{
  "arch": "poolformer",
  "model": "segmentation model",
  "dataset": "seven-segment displays showing three digits",
  "train_examples": 97500,
  "image_size": 48,
  "crop_scale_min": 1,
  "horizontal_flip": false,
  "rotation_deg": 10,
  "color_jitter": 0.2,
  "num_classes": 3,
  "output_stride": 4,
  "norm": "layernorm",
  "norm_position": "pre",
  "hidden_act": "gelu",
  "mlp_ratio": 3,
  "layer_scale_init": 0.01,
  "parallel_block": false,
  "inner_norm": false,
  "moe": "expert_choice",
  "num_experts": 32,
  "moe_every": 2,
  "expert_mlp_ratio": 0.25,
  "experts_per_token": 2,
  "shared_expert": false,
  "patch_size": [2, 2],
  "depths": [4, 4],
  "widths": [96, 192],
  "label_smoothing": 0.1,
  "residual_init": "zero_last",
  "optimizer": "soap",
  "beta2": 0.95,
  "learning_rate": 0.0021,
  "beta1": 0.95,
  "shampoo_beta": 0.95,
  "eps": 1e-08,
  "precondition_frequency": 25,
  "max_precond_dim": 1024,
  "one_sided": true,
  "adamw_lr_other_params": 0.0023,
  "max_grad_norm": 1.0,
  "sam_rho": 0.1,
  "max_steps": 6600,
  "batch_size": 128,
  "epochs": 8.7,
  "lr_schedule": "step",
  "warmup_steps": 1320,
  "weight_decay": 0.3,
  "adamw_weight_decay_other_params": 0.05
}
Rows from block 5 of a small segmentation model, named by matrix and row number. Rows with one number within an expert belong to one neuron, the router's apart. Each number is 500 + 25 x the weight over its row's rms, rounded and kept within 0 to 999. All counts start at 0. Numbers have three digits each.
Before each expert's rows are labels from the 100 images, of 14976, where the router gives the expert most weight on average: "strongest on" is what is common among them; "colour at peak" is the nearest of a few named colours to the mean colour under the peak. Only what is clearly more common there than usual is listed. The data: seven-segment displays showing three digits.
# router: router (model.blocks.5.mlp.router.weight, 32x192, trained with AdamW), inputs 96-143
# up: expert up (model.blocks.5.mlp.up, 32x48x192), inputs 96-143
# down: expert down (model.blocks.5.mlp.down, 32x192x48, transposed), outputs 96-143

# expert 13
strongest on: dark on pale
colour at peak: grey
router.13:512509508504488518489470553463502552480477427523514474487488489472458478496489526497482518513520492522487503535474536505526477534490546505500547
up.0:499487526495479531519509473481501498523498555541524476526494490493494509482514515515479488506477491501473514529467466512486492541501503521501481
down.0:483566469491530508504487480492486524468481526510481487535509515536455476483525521515442479488478495499489492506507543499476532491494464543490469
up.1:503521506493475475522544499481492500462523485470516523491490557488524508487507487493488486537510517508475550488522493528475484481495511479463482
down.1:544508504494512500539493500489483494516507543507509547526495501539456507510484488517480486507513509485447501550514530510456566527498484480513492
up.2:530501489492414510522486505483491468530512515521508510512500486492488490495522493529490526515519561471538506520503496479536496548502527501459485
down.2:468513507541554495552485545525504503482462511497494501528502521466496491495508453466501528475467484505520504470469486491504482522506523502519504
up.3:536431572486507427540441524477504530485452488499513510486501450493494474520527487489536515500503507497529506510494469500517518466514485524541531
down.3:482530475506476556495471495472466477505502473511509518471476504505501485526500507565472464471532480530521486543507529497467516508470480483446456
up.4:506530475503493538508521501462454524507457503488487497538530447508478509490517496486574564544481473478471530499520484468546549497536522494457540
down.4:555489494463537502465481493483481477524490480483485513479512472468542494472523491493537521454516495551545506545469452502544488498506509515441486
up.5:498485476523544490491462495482523515548482487496516468513513496514469513505487475518529502520528528541523464510504472488526544479467503479503486
down.5:500459484518508530506505494513525483537531476476533518492531456515473525499496512550491510526522509508479507554485496452505510515526463489462487
up.6:496472492533540476506451493512524515525445505533522495495483522500485505475534455521495481502473507483533450506513471514491538501517520509554491
down.6:502470469534525531495521503499513478510519464480542495511499477503467533488462525537484517503537511543497501582487514472457490521504470482480470
up.7:497515419540503499484525447506490487540474518524487451585486483441500522470469490481501499495477498530490486491479499515483523531491538476494490
down.7:476525494482496471529474501465478500476483499532499473522464532531503479489473500497538464459496479499493512506496481505479488486485534548502478
up.8:508515535500439523505513465492496517481524521499482483488519535518442481460483474509497483485550498505486523463511499519499501487497478536471498
down.8:483525487508556494529527523505502521463511540525455468546501535517477477499518515475497497480462493521430522484522522527508469479471520524540530
up.9:523544459483511524502458489486476518491470489555489559485460477490485520498522493521512495492503494467513484517486468500518500533505502517513511
down.9:513502515520501535480530511538513482484529493459485534491501506450442502543468497505447542508513534502523473517482474505493478539503495497508499
up.10:520471526472521472521517535545525494513507483512472541493483504483528515487535529528455483488467478502523494454506532525507463555487514449522480
down.10:512496501471463520510499496525496478523504510476497559450512471495506493481525496479489539549521513484522522492499492536543521510514487491545504
up.11:486542476498477528531503519477515547453437498474520476500501492459507491540475506470518543481537529484481527505495508480535528539475509500479500
down.11:479517485473497463500501483479474500494493460526470540458493514537485472480526482494547489461480473518517520497500502466506509466507500547497493
up.12:524517519495475490476518496496494526504514499488499470498473491479452500489494441481486502503520514459468560508483488489456507534547527520485526
down.12:527497540520536475537545534504494509492500525497467480512528499496558506542519500450486541499431498488489494465495476468523490503515513525507548
up.13:459512519517503487477532483521543498488550498477475513489532528493484505507489509459505492486468450534497517505480512516513540486518503559495481
down.13:498524481485475519455493454507522489502470495502522460471491504500526508492502540448488502531520493453509494494525477515492492484518499468526491
up.14:444507498506476544427496514503503504471488496495486469467491485517502515502544500478510486489527521482496527500470519516467557480513492500483516
down.14:486513508516529450513509508481500521500489505508494515528474515503451468483538497459537533514497468534491544495537475516494470468478526502544516
up.15:486528483481547539535491486500509540502462510520490434501480480478496517531493491482519543469476484540462511528475543496505498550469477490487504
down.15:534555511476514494465503497458458505484521495513495482483492524522441494530493530537458488457504486500511462519479483518463506482483482509444484
up.16:494474484498474570507480491474486523513507494531520446490531525499466503494495446507475492458485525492547531526483489465506520513528490533537483
down.16:507503528506513452549529533512505522480484504501465529494522509518497487525530469483493529496470497483490497460482484473527482493521524527515551
up.17:480491480497521487458479491478529513521488513492523474518547495526469478512468512529514503514531516558456486471489475473530504497478464513492514
down.17:476495517517468528479533487526506495506576516496509521527528503516475516544498555517491480506543502460458490493496470465513457481518447468528514
up.18:505508474484508481482524525500517498463513475505481529549470513500485508488479509506493489532528552507497514473548533497494466458437505467464497
down.18:527512487485523496534530507478463517469488527535486498550464528519492456514524494513496477478498471537475532499515546520497559488470512501543495
up.19:474496436533511478535467469523529504547486505506515530468509484481514531532513493493490499496468464488530507503493531523519539519508474541486500
down.19:496547484481460513457462444497476488475495511518517485527478514521493484513517530525468442522487496517498445531539496503497514489473470512507461
up.20:475507549486556496468506462506471521519499423517509521470459484465455491495508475507529492470498488519493491480479527470532480531450499543496491
down.20:519526459483454556434532441516493486498509507494508543466500505504541460493488518495458491509557496499495518497531506530535508482483437475513501
up.21:517441504502558468477493530531514489539498459527489510484468495486510496482518510557475483512499477530537463472509507495499487519471466475539463
down.21:529481507537525524514549512544540494542523483459506539471513456460523521516504504511470535536491529491535519483497510491498494529527471487481522
up.22:509512538492537483480479511529535482523495555515522499524476516490535540527524494507478491447498490490555475486496512501484515456536473411544471
down.22:458525495502520484493480510474479513465469511544491479524459536480499476500478503482518464448485477515483496500524503502463477487470509496520485
up.23:466495514538518467462511535511518527508533495483527522464500505516515512535457501477471454472479457533484528516503524502502528481527480519508487
down.23:513485540484435508454506468515535498507521494498509475470512503480484491526472514499511500512557501450493484480483469506502454485522489468530519
up.24:515490493486482464550485484468517508499539542523489538486489474512549523533507485528510524513477497526528531496516491541510508532476530469509511
down.24:473472463509532513483475461497514499492508492508546494550447527518376491464494494521473496490545511513473507529533504530450490514494461496532491
up.25:481532465478505509508464477514499514497476504528501509508498496501491499495534517547451508493473502479515489512492492467522486529461509493521465
down.25:523538488536502484515504528512498483491485477484472551483541503496506517502486527516461540490534508532502521531480523511498451500509510484470482
up.26:500580532491507512476515504505495467478499454502492484511463520530465473502497535494511503508534495520472516480520512494463450510496485499474480
down.26:512553484487520509536487490480463497481469518524473503520488528556482461484502502502475488490532469510465528530519528515511528492475500496527496
up.27:499484475482478522502461508482500506512487514513522488576535494525477461524488479479526505501485492464505498548483479500527461462507523503476461
down.27:481492521509459507485508501535532523522490493466533518464519476472556521506502460489495519505493523465554473499444473506519518511523493513502495

# expert 16
strongest on: the digit 2
colour at peak: black
router.16:538520522482519504518472465502491499540482561487513500492480511494572459531503520469494520457469512505533513502503494486491504511487498473490490
up.0:430499544498530504508484545518477512494479466498507499468499482482501533503526478501484490494531486500509518519506538551479494521469481491517463
down.0:518473470514523446558537550483488497495519463517471501444503512503493513489532461518564539479522482565510521510506457505456475472510538488511532
up.1:491536487510477512487502494509506530517525529442554546460515519479522435503472469481414509484520517514479549534468561491481504503476532460503467
down.1:511465500505515464524481524486493489516500504476502499461508489473498519480562485490558547492474501527531523471487469495486502507502518511512523
up.2:435456529494487483477459522515453494490493507498492475540570489515491483479512479515554492525471504488493491524468537542513486496470507505489506
down.2:526473523504466531474517466511502502544527484483524503462534453499499522509480496532517491532496509485512473469475477492525530513523452478487471
up.3:485504547514528492508463510519477501506504578498488511508528526532506502509478493497502515495480477501515509507517455521527528498481535490526504
down.3:511506505475528457540474521520505529532449493493473548434537464500548512503499484482527507521463498511514503501456504482536483518521514515498531
up.4:525497476473477475519521495513502492521498575499483499527489511527480459483504479518540528528505502473473511502476532491513519522482481509530484
down.4:480502538481528473510510512507482527504465512476506510491516480508513504539468500521439490512455500527504464493440477499520481514504513503490504
up.5:483487561521494511479442514487497494515520476507486488496508522531476505484485478508547497506478477527510457510527474515496527469526507513509521
down.5:500491469509507500531553533514519524507527485469479478466527490518503521477544495503536527531507492513502523506519487455512490513500494524508539
up.6:490515464466474516505532509491475511476500470531516526490454479470518477506506518513453492482507515523486522468451502481511466545485509518487484
down.6:497498533500468512485481458496502516492523479512469481462532496532547494488513533529570497508475493485465515468515496482531490485492513486441516
up.7:477539514458507500467504476523496544508528498495494496457512526491502473522461512457474529491519482544488471501454513473507499519460489507489430
down.7:514481485460543488527520519464472516468495477518507501507472529500487480446556474478534523464510482533515502455506509558501549463480501527507474
up.8:500466496502525477517499473482448485554503530465488485526475513542514492485484464557533506506493508506461466527502486540480490543477506510535507
down.8:461509519491514488499474508479481494503490517501498538530471490489491479522456515506447505491494499485481500533513561518476473499472513515456463
up.9:464552458490486528514545523510522500491494501486505524484488509465508459464504527452450499504485488511481530496514450554475503527502540515450486
down.9:515496542494482515488480492499496517513457519499520499508479486492537515496475449497534487500478496508487481462463485531497510541501505473529495
up.10:498477459487496517486503499520541506498474535482454436522519485507490445507504502488486479501463502463476516505497483484474549470475502528530480
down.10:484461537511494513527508501550534511541528506476546535465515466486506518534486481484503532548485537456506485466499500505535491536526495486507521
up.11:489480504541507506513471480505494530482481479508466474476513482460490498501471485504529454481470497511466507455512502515532542489492454484514512
down.11:500516508470501532490501454484500451499502492512492550512503510511507490522495516540433484487544488474494481521541485471486502482467473502482472
up.12:470539516510487486468519468547504443498512498465467478512484530522505506489506513471525492507472495509533489435499495486515503459501547549496503
down.12:493502475516491497519526532487511494528490478487507491540494502466533493521452513496447495478493505481528487539461517492498470528530514532476496
up.13:505493486486502453557485525493496487476497480490521537486501490475507499516565477520516512510478507489521473450552507506503484497500504503486516
down.13:548540561551488496511496511522533477531491485490517502521511499480494523502479548525504524499486509450543484523488492478512478545536501477517537
up.14:487522489484503533508535516562540494506493494504542459493530483501498501509530522493494528522480474480483495492529526524502487515532470507472463
down.14:471521533504487485490484519508492527488485551535460532514474505497549473556441498482484451482499495474456512518529517481505464495475542505510519
up.15:481475556509517485501476492517466514527490576488486467505514522537470494494507492511553534526460510453484474493473482518547510497473511547521505
down.15:541500506464504520502508520516495538503485487477512534446539469518523504512512514529506518526479511519476490501468524493563507502508475510462513
up.16:538512487447511546463473531516528508494525551530486493533458533518498462491471514516483469477518491561505461494499569496467490544464479482531471
down.16:481500502483478469500506502466490518470473508541485501530489510473506492492522484493507498479470485472509484442531450519463537456489498470506492
up.17:490492503509535460524470470549505496536502477460507521467459503496534486503510490510543504472511477505494477541455519527438481508505539489531500
down.17:471499470506508501466509471479508477514527501530531518531469530490467482509460515483437481456505500487492506535499523525460485488482506502496439
up.18:536482467522512466485507530478517506495515508494507538507484460466534502526517497491456465497556501521545511532491523493453465465514487488489515
down.18:503486516537499482516523522519544491538465490469483507501500447463523522501501488490495526546470510466509475500511493470476477530535487452508533
up.19:470506540486518490503494531529472508493497534508503538503474483487511502475484531487455499492475480527458520483507513558494458540485518520519489
down.19:485495544467473532471513448517490534510522494488515541499491464503542511494492469518535494509475528515468479460497481490534572492475476492493461
up.20:510509479510496509500565508509515479498513536490506496543554499537488490507498485439484521542552504460463515499487459481551514542534479519447527
down.20:502536487481525459507462503477473520469448521545449509502496527528466483512478486527497439487510473517496507499518513501499483472464525527496509
up.21:547509559485488501490474487503456533481547486553517523489519495500480494484521510523538488498479458528509545466485535492524456518485466483531509
down.21:480511440516527492517465485467490479475502541529485476506482531502498470469512531492487483463541476493492538517516512536466479470471503511506489
up.22:516525482509513507479471471514488516511482510479485514492460519544475528465513457518536491518527533527507510500499508462506502521448484531544497
down.22:468513485501513488500471500468459487476476524535472510531475523501488491517464495544478499459507489517474511536525494487452471475450499523466472
up.23:528505488517478505526488496500559486537524524529514531473509481492535497518514490530513510489481511494539479471478461476506501558524536480465525
down.23:488490476527493498477532505498503493458540518515507429529478550518460506500535496473512499468532486506504513481511488509489503471516501502537525
up.24:567516462496503484531510497447475466493508474522507537527449498485508501511520469544515525525533543494536503493529520472487478482525489481525523
down.24:489471490480478546477531482489471536461475489488509507530477500455493514492545493539503531476503496507520479454510491517480560464490465491496470
up.25:502486520515486496483486481503482546506497524524504479473529484441497508490486474503511482472470463506502512541453486497503546496511473501512497
down.25:478512486495453555451543447499477485476486515500516501482489525509486497506490498529446534508527502480489465493542467517473523495469448466491480
up.26:475472501526527464481492501532518472514507502457494476504477516494502475507467476491486448493480483491524457526472563527457521496517526510530494
down.26:483530478535523475519477501482505491507497515531488485502476525508484470513443508435470443468487492498497522539496519505463444532492539500520497
up.27:509522497500482484489546522506513478481550471484515554491488496496505485509516499472496490506524470535460476536495509538491487498492515492527503
down.27:504529546461508488491465478503485482522500521501460548506519471515546499528472516518459480520519512492485480532510501471533505506473481517479494

# expert 29
strongest on: dark on pale
colour at peak: brown
router.29:530503535507533470491484519516479477516492498475547477522534470509489502503489471514495542476493490474509484513452490474468486482510494486484480
up.0:525466458477456548511515530466511511489533497511523507471538522493516499497530495448512456537498468503503505526525518492527498486528485469507538
down.0:505486506514464530453503477523523458533522452469524505467521470487531515524493497513459515543499520478518469507524485480511523497522468442499495
up.1:500523529456491530564508529509518483510533512559508500497523450498502499522523512493524524518504484517515537487495530506509482512495483502543525
down.1:488511496561475489468518463499497445514511492517512493548503470493491509532465515510433497522491508412493459528542486468494490489517454462513488
up.2:524487542482522438471526455525486475513557512519472549488457485508534511509509473528454494487495458506545485517510505484470485516494519481531516
down.2:479504517529509462535461488455498511481501511522511489524468523481483483492499520462540519468486482483515500517489507499477475479501513501523495
up.3:509497485501476523530516505502502531485530492516476540469522496491506555470489508498496497529469475509518509488526471497520549489511494531492528
down.3:517496529508474528466505491535534486530538446472524516490525473476525513523489520511486508535480524480510479483504506500497521541516496488468506
up.4:486482524520491487499434473513505500481499488485451505435452496496510454483507464570523502487503532506509493484504460533495521465479513535550474
down.4:508525489500502479460495464466461532482459485499473529492478491472536500500459484527492539474527504534503527511471513494451492442502481513453489
up.5:462502487529485501463477478516515490503499464519494475468457522490521536481477479555510505461505491492514521484517463501512518511474466461482497
down.5:487450526506511507547510521486481553507501454504517513507510483507541499484514478537520488517490470518496516503513516459536525477492501533498479
up.6:530490487561513456503556471517492521480528504477518489519504533510519497495457484449471540505508456477485554515491454477472538496520457497467508
down.6:476468501496485507490472516503478539516477492484506494460525472459541527468531460516527531486494506535499510495455480485508529480516446499475469
up.7:495428474486515488506500509468514482530512512513502478519515510473560504526528459489476486491518530474545481536493539484485521531521535471490532
down.7:510528498492541427513510494524511503496512508510463468474515480520535475481504500457550447513514496532497549495480510485498469492502541485490538
up.8:479465476499517522507507522515498496469494491471453492449508539511492513514480526462504470477508496486466524492461506502495529499523482525505488
down.8:482479463494522472493553501510492512471515464487483495474514508507478489478546456471442466516524477553505519473496449500531521497493487563511509
up.9:518543540461495551471520479490427513481499472510488483498500490479470512463495560501469528482526504518455548516465470492486467494482482501475454
down.9:474451474480517479551466532480507483498516534484513482518476494484524515504519478471528508502478506491502510481502516517485499545487531507516501
up.10:521458484479487529486490569471505496504510543515508498479477516484512497533481509533445463468541503474517496494480512474519495514533490477489524
down.10:478499476493487477469493505468468482484462495508462507488462508515511497491517456519512462488507479558505534484534502523498485473476469503475470
up.11:488459495527490526493460516503514513527467521513507482483504495485509487481500460493531520493512488465461439531480500524468555560504530545500499
down.11:506500436457537471518501517494509472528513495505468495508467489469501480474480514475517540476487502532511519503487514523478503510491507455515518
up.12:522498494435502515486487528466490523507479511503498521544493503519506475536508545514515490519533518575490520515481482475546462517466456494479520
down.12:506480514478477485476532497476498493467468528518535491510500509490492519511536480492490492464500494484477431473489416518503523470520464510527526
up.13:495535519469505509464513474526519504482455484489453520477491492507479506483522506481518516474491513495490523483490496477521468497467503537507498
down.13:457529496488502504549487498460474518474501503549504488504462546528464476475523508508518475457499467506478520503526497509487492487463494529510502
up.14:483449500484526535530478549484480463510456500494509496544518487493518493513539486511520487497510538437538461543523542518482513510494471476491479
down.14:505535485484528488550517513501510496497500504496480471520499516479513491547506507459510513484477513481539533490524543515484475545492522499523543
up.15:484518471515515484506510461482520536507526490529515489520470503507554532499531485486491471503507528477566526505506517500485458509508498502450479
down.15:465468516495475508539488500510518521524526498484511531477510469493534516501470486507563502511487507495500522496499503439478497486512532485499496
up.16:470510507465494488507474485470472458487470484480503525533501474494451493510542512505482520483514533500509518545499506514488506466450485540486470
down.16:493521515474498508518495497451477503475499521538510518524468542543445478508509505497526479476491473522480481505538537527508499493464515511512514
up.17:507483490464541493530491513508492470464493506463482519498499541534535509551535544438495482488535556509484494482538520502501496507481518492468495
down.17:512509514474461534473540501519528496504545490463515485516538497503470527525500517489482509511507532488522480507497484503499497554519484482496516
up.18:491497517480511436544486504546512456486509512491503550489464514489507539506501499505483485484479462520475507524553484549477508494503521520518448
down.18:478505472520492514530525502454467504455485526523475491531481534520456481494493483495457519471519470508476477534536506508486486475466498543508485
up.19:516474500505504511496482512500524484523464504479473492487552497499528488492525534468590507477434479535494477505476453502509534520517523486508491
down.19:472494463492492483491547501476480481480504498504493462507486513514519480497531500458408475483523487514501508504506497525502516479496478515499484
up.20:509485527523489493513508438513502510513520512537523444511476462451481491490494455507565496459490526485497476535469479533462522538545548503500504
down.20:454513501507541462553482524475497561489494528517476517484494496509543479497529531469557463501470477500489556487504505479501490490479544494500519
up.21:455522512489489470544490476496511490483500481491502542509471503519485461471519515496461492506509538503452525528487462537480483485464531501524485
down.21:500509504486522504504499472470493483473484519540507521542478539533447480495523487495493500477507479508475501498545532506489493460475497502493490
up.22:545495475481516498534516519497476514493526511488541467461491541511479554531470502520447511490569476477503496522466483500502503516517479552483516
down.22:507522471461508510469532488516510455495474524482460509476494500531470489479528451488471457508511483563511533471526511487503502496492466503464505
up.23:513488551447511452473517485495443476490474473499479500460501483471498493492532506533551485489476528518519510496492463486512485465482473517494514
down.23:441500505495438520498507488470476507501524493544499502488445522490517488505497488495464499469468486475526485503534537519478498474465507476491474
up.24:485518505461489499445503550532523467489501466482485513500511454472466518526501514497439495468483491476517522482514508500511523447468477520511462
down.24:512520477484552473516514504470490529472506474514497520526475529515471486462561533452527484495497479498495529481533523552510501488479534518558555
up.25:498470484475515530518477504493493519476532488457485491486556504527495540541495503483465515500546483439515466496451519474508530486488494497461524
down.25:536519485525500453454549478533520485503529486473495482504529492505510517487543492496513480519504511578539524465505465515513504493531465479484533
up.26:489497460470489502503492484490492507490509469462478491481466534473523469512490476505496489455465527510509477515515494517467535490480519544467481
down.26:524497503499490528505486517519519535537522461466507523466531452504521508478493505536492492552527505537487493531486531457555511505520512513496490
up.27:488502516528503532497489453507495512469503494498484489541492501532446514480482473520526470547460517500476478512522498531509528469496522527524480
down.27:530522534472516499513459519539531521516507506492480546508505473502534512551483503524564481494468515497510500462470482477540480520526519514461531

# expert 19
strongest on: dark on pale
colour at peak: grey
router.19:497542470524507519496470498504481508521529440493524477501512481527493484507531520497547452486516511501519499483504475495495493483506509492505484
up.0:499501486530498514540526515462456463500505486513519511488522488477477511478464515503524513518544511522491483530482464496468536488523499500473519
down.0:526482489532499516512522507540543474528518487463525508512522454460501515485488514514521529557496528486518510519490495481454464509533479477516502
up.1:522510530502522501498507476541517534523546480490478485478489513537503525507476503468506506503539510492511489477482471531554510533483491529517498
down.1:531480517488529464529495533503510525509545500487490494476504490497532504484525486510510449483471527546527539502490487488491522523497526544456515
up.2:518509478490473526492491511532525502507498509514497481528495489467503507534507468530527509486534501472514502473561515498527482509446491445523472
down.2:500489511498551457507523520512503499504511493486480523474503496481495523488502470526553521475515501558509542473482471492458510509504517498449523
up.3:522506465498501479520449502493514510484438487508493478494508505474475527473466482530519537522529524485519493501511481555511511491519525546514515
down.3:530482495488506534488493482509518487534525483469529529479507459489489522490493516505512527498531545520494507527482495505473537504512475486464477
up.4:512531522504494467513519536514508556496548472496509534521469524483493539501447492503497463474520475513512473482507502545483491494508472493535483
down.4:500494503456517458511509561489495548488494500506468449497482505483506492479542498499478457484469500548496530492512505507501534504470539548464518
up.5:471539485506510488507495486533498460488492516484530513530470493485491472496497539464498492495493520551485510477523499464476477463477510501485499
down.5:475500439540529538504522504530514482530511478478540522455532491513528517512475482510485525508564511509539560518470459479536472533521457493480500
up.6:487507477491510473466424510510519508497501497533490532501469517500513492492507483537470524520585543484507447499514491505480481534468479539522484
down.6:475512483535467568449512447494506473515518489489544513492495485513512496518465513503441534494546524494501483543515504506488522512499456467486458
up.7:490485489490464485491503515530531502490470495481452477517528492496497465513540492472479443446488503467542518511495530514554486496472509490483457
down.7:459511444516505475509527502514476473497495463477482450496498466494550494426502506481483526508546480504500550525493491503504494480485484501504508
up.8:477494510513424497530567500506485518485523506543489513455467526475500484506551486535516514468493499450496466526478489508469506517530462512517494
down.8:508494515523513517535507492542500455540493490470524548469526461506479527530481474492497542532505516513515488546468469486525499511530494515512508
up.9:529500497495464497505467502505493476529446480503514505550487488516519492518516511470516451520540496507571533515503509492513486526506477433477450
down.9:480532491476466473485481475481491525454490491528473492514468529497483461475523524447478501474491482482489508492529539523535512469467513491538500
up.10:490548477494566488481544502545503511506538484485489487511473514489488542500447497513491490480451469569481527476517517504503508492461491506535507
down.10:471498477507470535451516465495496506482499524524504534514482529491468483534453520486429497471536508474483457507507497510503495484475447501513459
up.11:486512477552472522525520476481474482509495484532520525505497478482480533491516487514523530496522497492522475498495469483487528516522506498472501
down.11:530491528514486505494476468503538490524509481493534512510507467498448501520514506502518533536465522476481461491495507502500498494516495461536510
up.12:490481488465509511483496504518518475467490499491491525531486516504510456570526493506494442484506492496549479508555557499546491485458490507500436
down.12:456513468506535442544494519496498491491475525479496474484513483495505510462498493483504488494512503518537528483485500478505512468511522500483493
up.13:460512484530494526507501483510490467492520512498529501518470489521488480507507537502467460471523500503497443529495527469499468530510489474438491
down.13:531476537496527479532533519514507510532509481470511524456541476517520538514477476533530498514506519523511481506465465472522507544524500533474535
up.14:545509507500498481489522470491471554492504469521489525522502485524461509468467531496528483463475495561460518500466460479520497539494493497518512
down.14:473484474484536494561482524500517513463496482514488470514460528532478462470529502471485510490502474486496515488532534545483477495481513502535530
up.15:460492522511523479475496488496472479506475486508476476534487480483475448479504526481519528511505536507487510504473450479484498518495532508477512
down.15:484489497507473518521520501512499499481491527526496559558465526508457474506495497485474479517520491480474512487546531524511530492476487457555489
up.16:541526489447561515482447523512509505461493477486552521474490518511519497523488500529498478452543520548493476515510507478487441484478493460528454
down.16:469544483472472499479480455471476522474494529537462485496478532496524470481516536470448501455505485458487506480507525522542534476470484530499480
up.17:500480503505518485508499482499469490528472515549475469509530472459450518459502525542518537507448504531471507485461492483434505474524504544501525
down.17:507526449529496533496510470493480450506487506499522528516524491506516497500476508485497555519528488476497475535476487488521481476516442483550490
up.18:486460482502497535473541488489514516523524534496472466535501488513512495519499477456488505534470461463514520508503544496532534499486518490470518
down.18:498499504485526524508466501496538479498488513519532554503506520491471512514452524520489497505480505527488473480525502475409545489524474462465501
up.19:511520488504491508523495522494506458487494501503466520480471524539509521476496510489513509514499537452507486490527473507514477528541509487490523
down.19:485511503482462523476474476482486512467493515528496506534463537494467465510508529510446454484498486474470498494544526531504528500465475490514471
up.20:470502500511493511499472475486513481515508488477469462487491515543504490482474517449512516498476477462482534491505533492496477507497434508481522
down.20:506531504477480490469467504449483521460470522541483499538474545494458477506521518487499484484469481494487483484532535518489482461474530496532494
up.21:513474480493513480524460516422512498506459508487551525507519497521507511508498469499513475491497505545508529479524504493522502515486537521494515
down.21:524510534503487507474462469503518497520528486480529458459524488514507505498488535486542522496489522476483499501486501492513488496526493501454499
up.22:501458531513521462532481464479468479544541490504505515515509504511522532466505495523484506513498457503539551529517476486466557488504504483498515
down.22:460496499497473473473490502474492511457513508543484482539462545486464468505531541460505491474486474504463477478538555547504502466464523513540515
up.23:501492485516495501512520481455471441498480469508521510550474468518484462499537503491491492523512504495522493523519518450486502469514508473452534
down.23:450523467480522498506480507483519533461462497527496477519471526498496483488521531467523492489495477507491513470552534511499472476471516472525491
up.24:492542487521501527509506456521498524508523506479464487466477491509483527481471508482505538483587542486503499499465489536490529516534520575507523
down.24:528484553519497488542491521496538485532513474474515530496511464496469510500511511510506494531431519506503502535501533483488510518522525497498506
up.25:472503501512516491489507508511470450514457465520504482546486450494470494466514555483499521539462526508492512493500484482463482458496507518491505
down.25:477531445532517507520515488498464482498461497522504498505488524533532499510450491480536528508551465516474528498510500487493490479490482475533490
up.26:525477481482509441524454549492503497483458526508472503485503506486514520526515483539507483456486506478539523476516458555519515490488513484523517
down.26:517503520522495522504516485492498472543517479475517482462538456522503524501501519529516547505514519487488485552467488484507488520533481513488510
up.27:490502468487539515516501505506510537524499498464521492492518503521519448556482502503453471497495488497501481524508503482471511467478471472489487
down.27:486520521464450475458515493467487551463494529524449499524476525470472475491523518486510481457483484482506503461523511526505501477464523527519488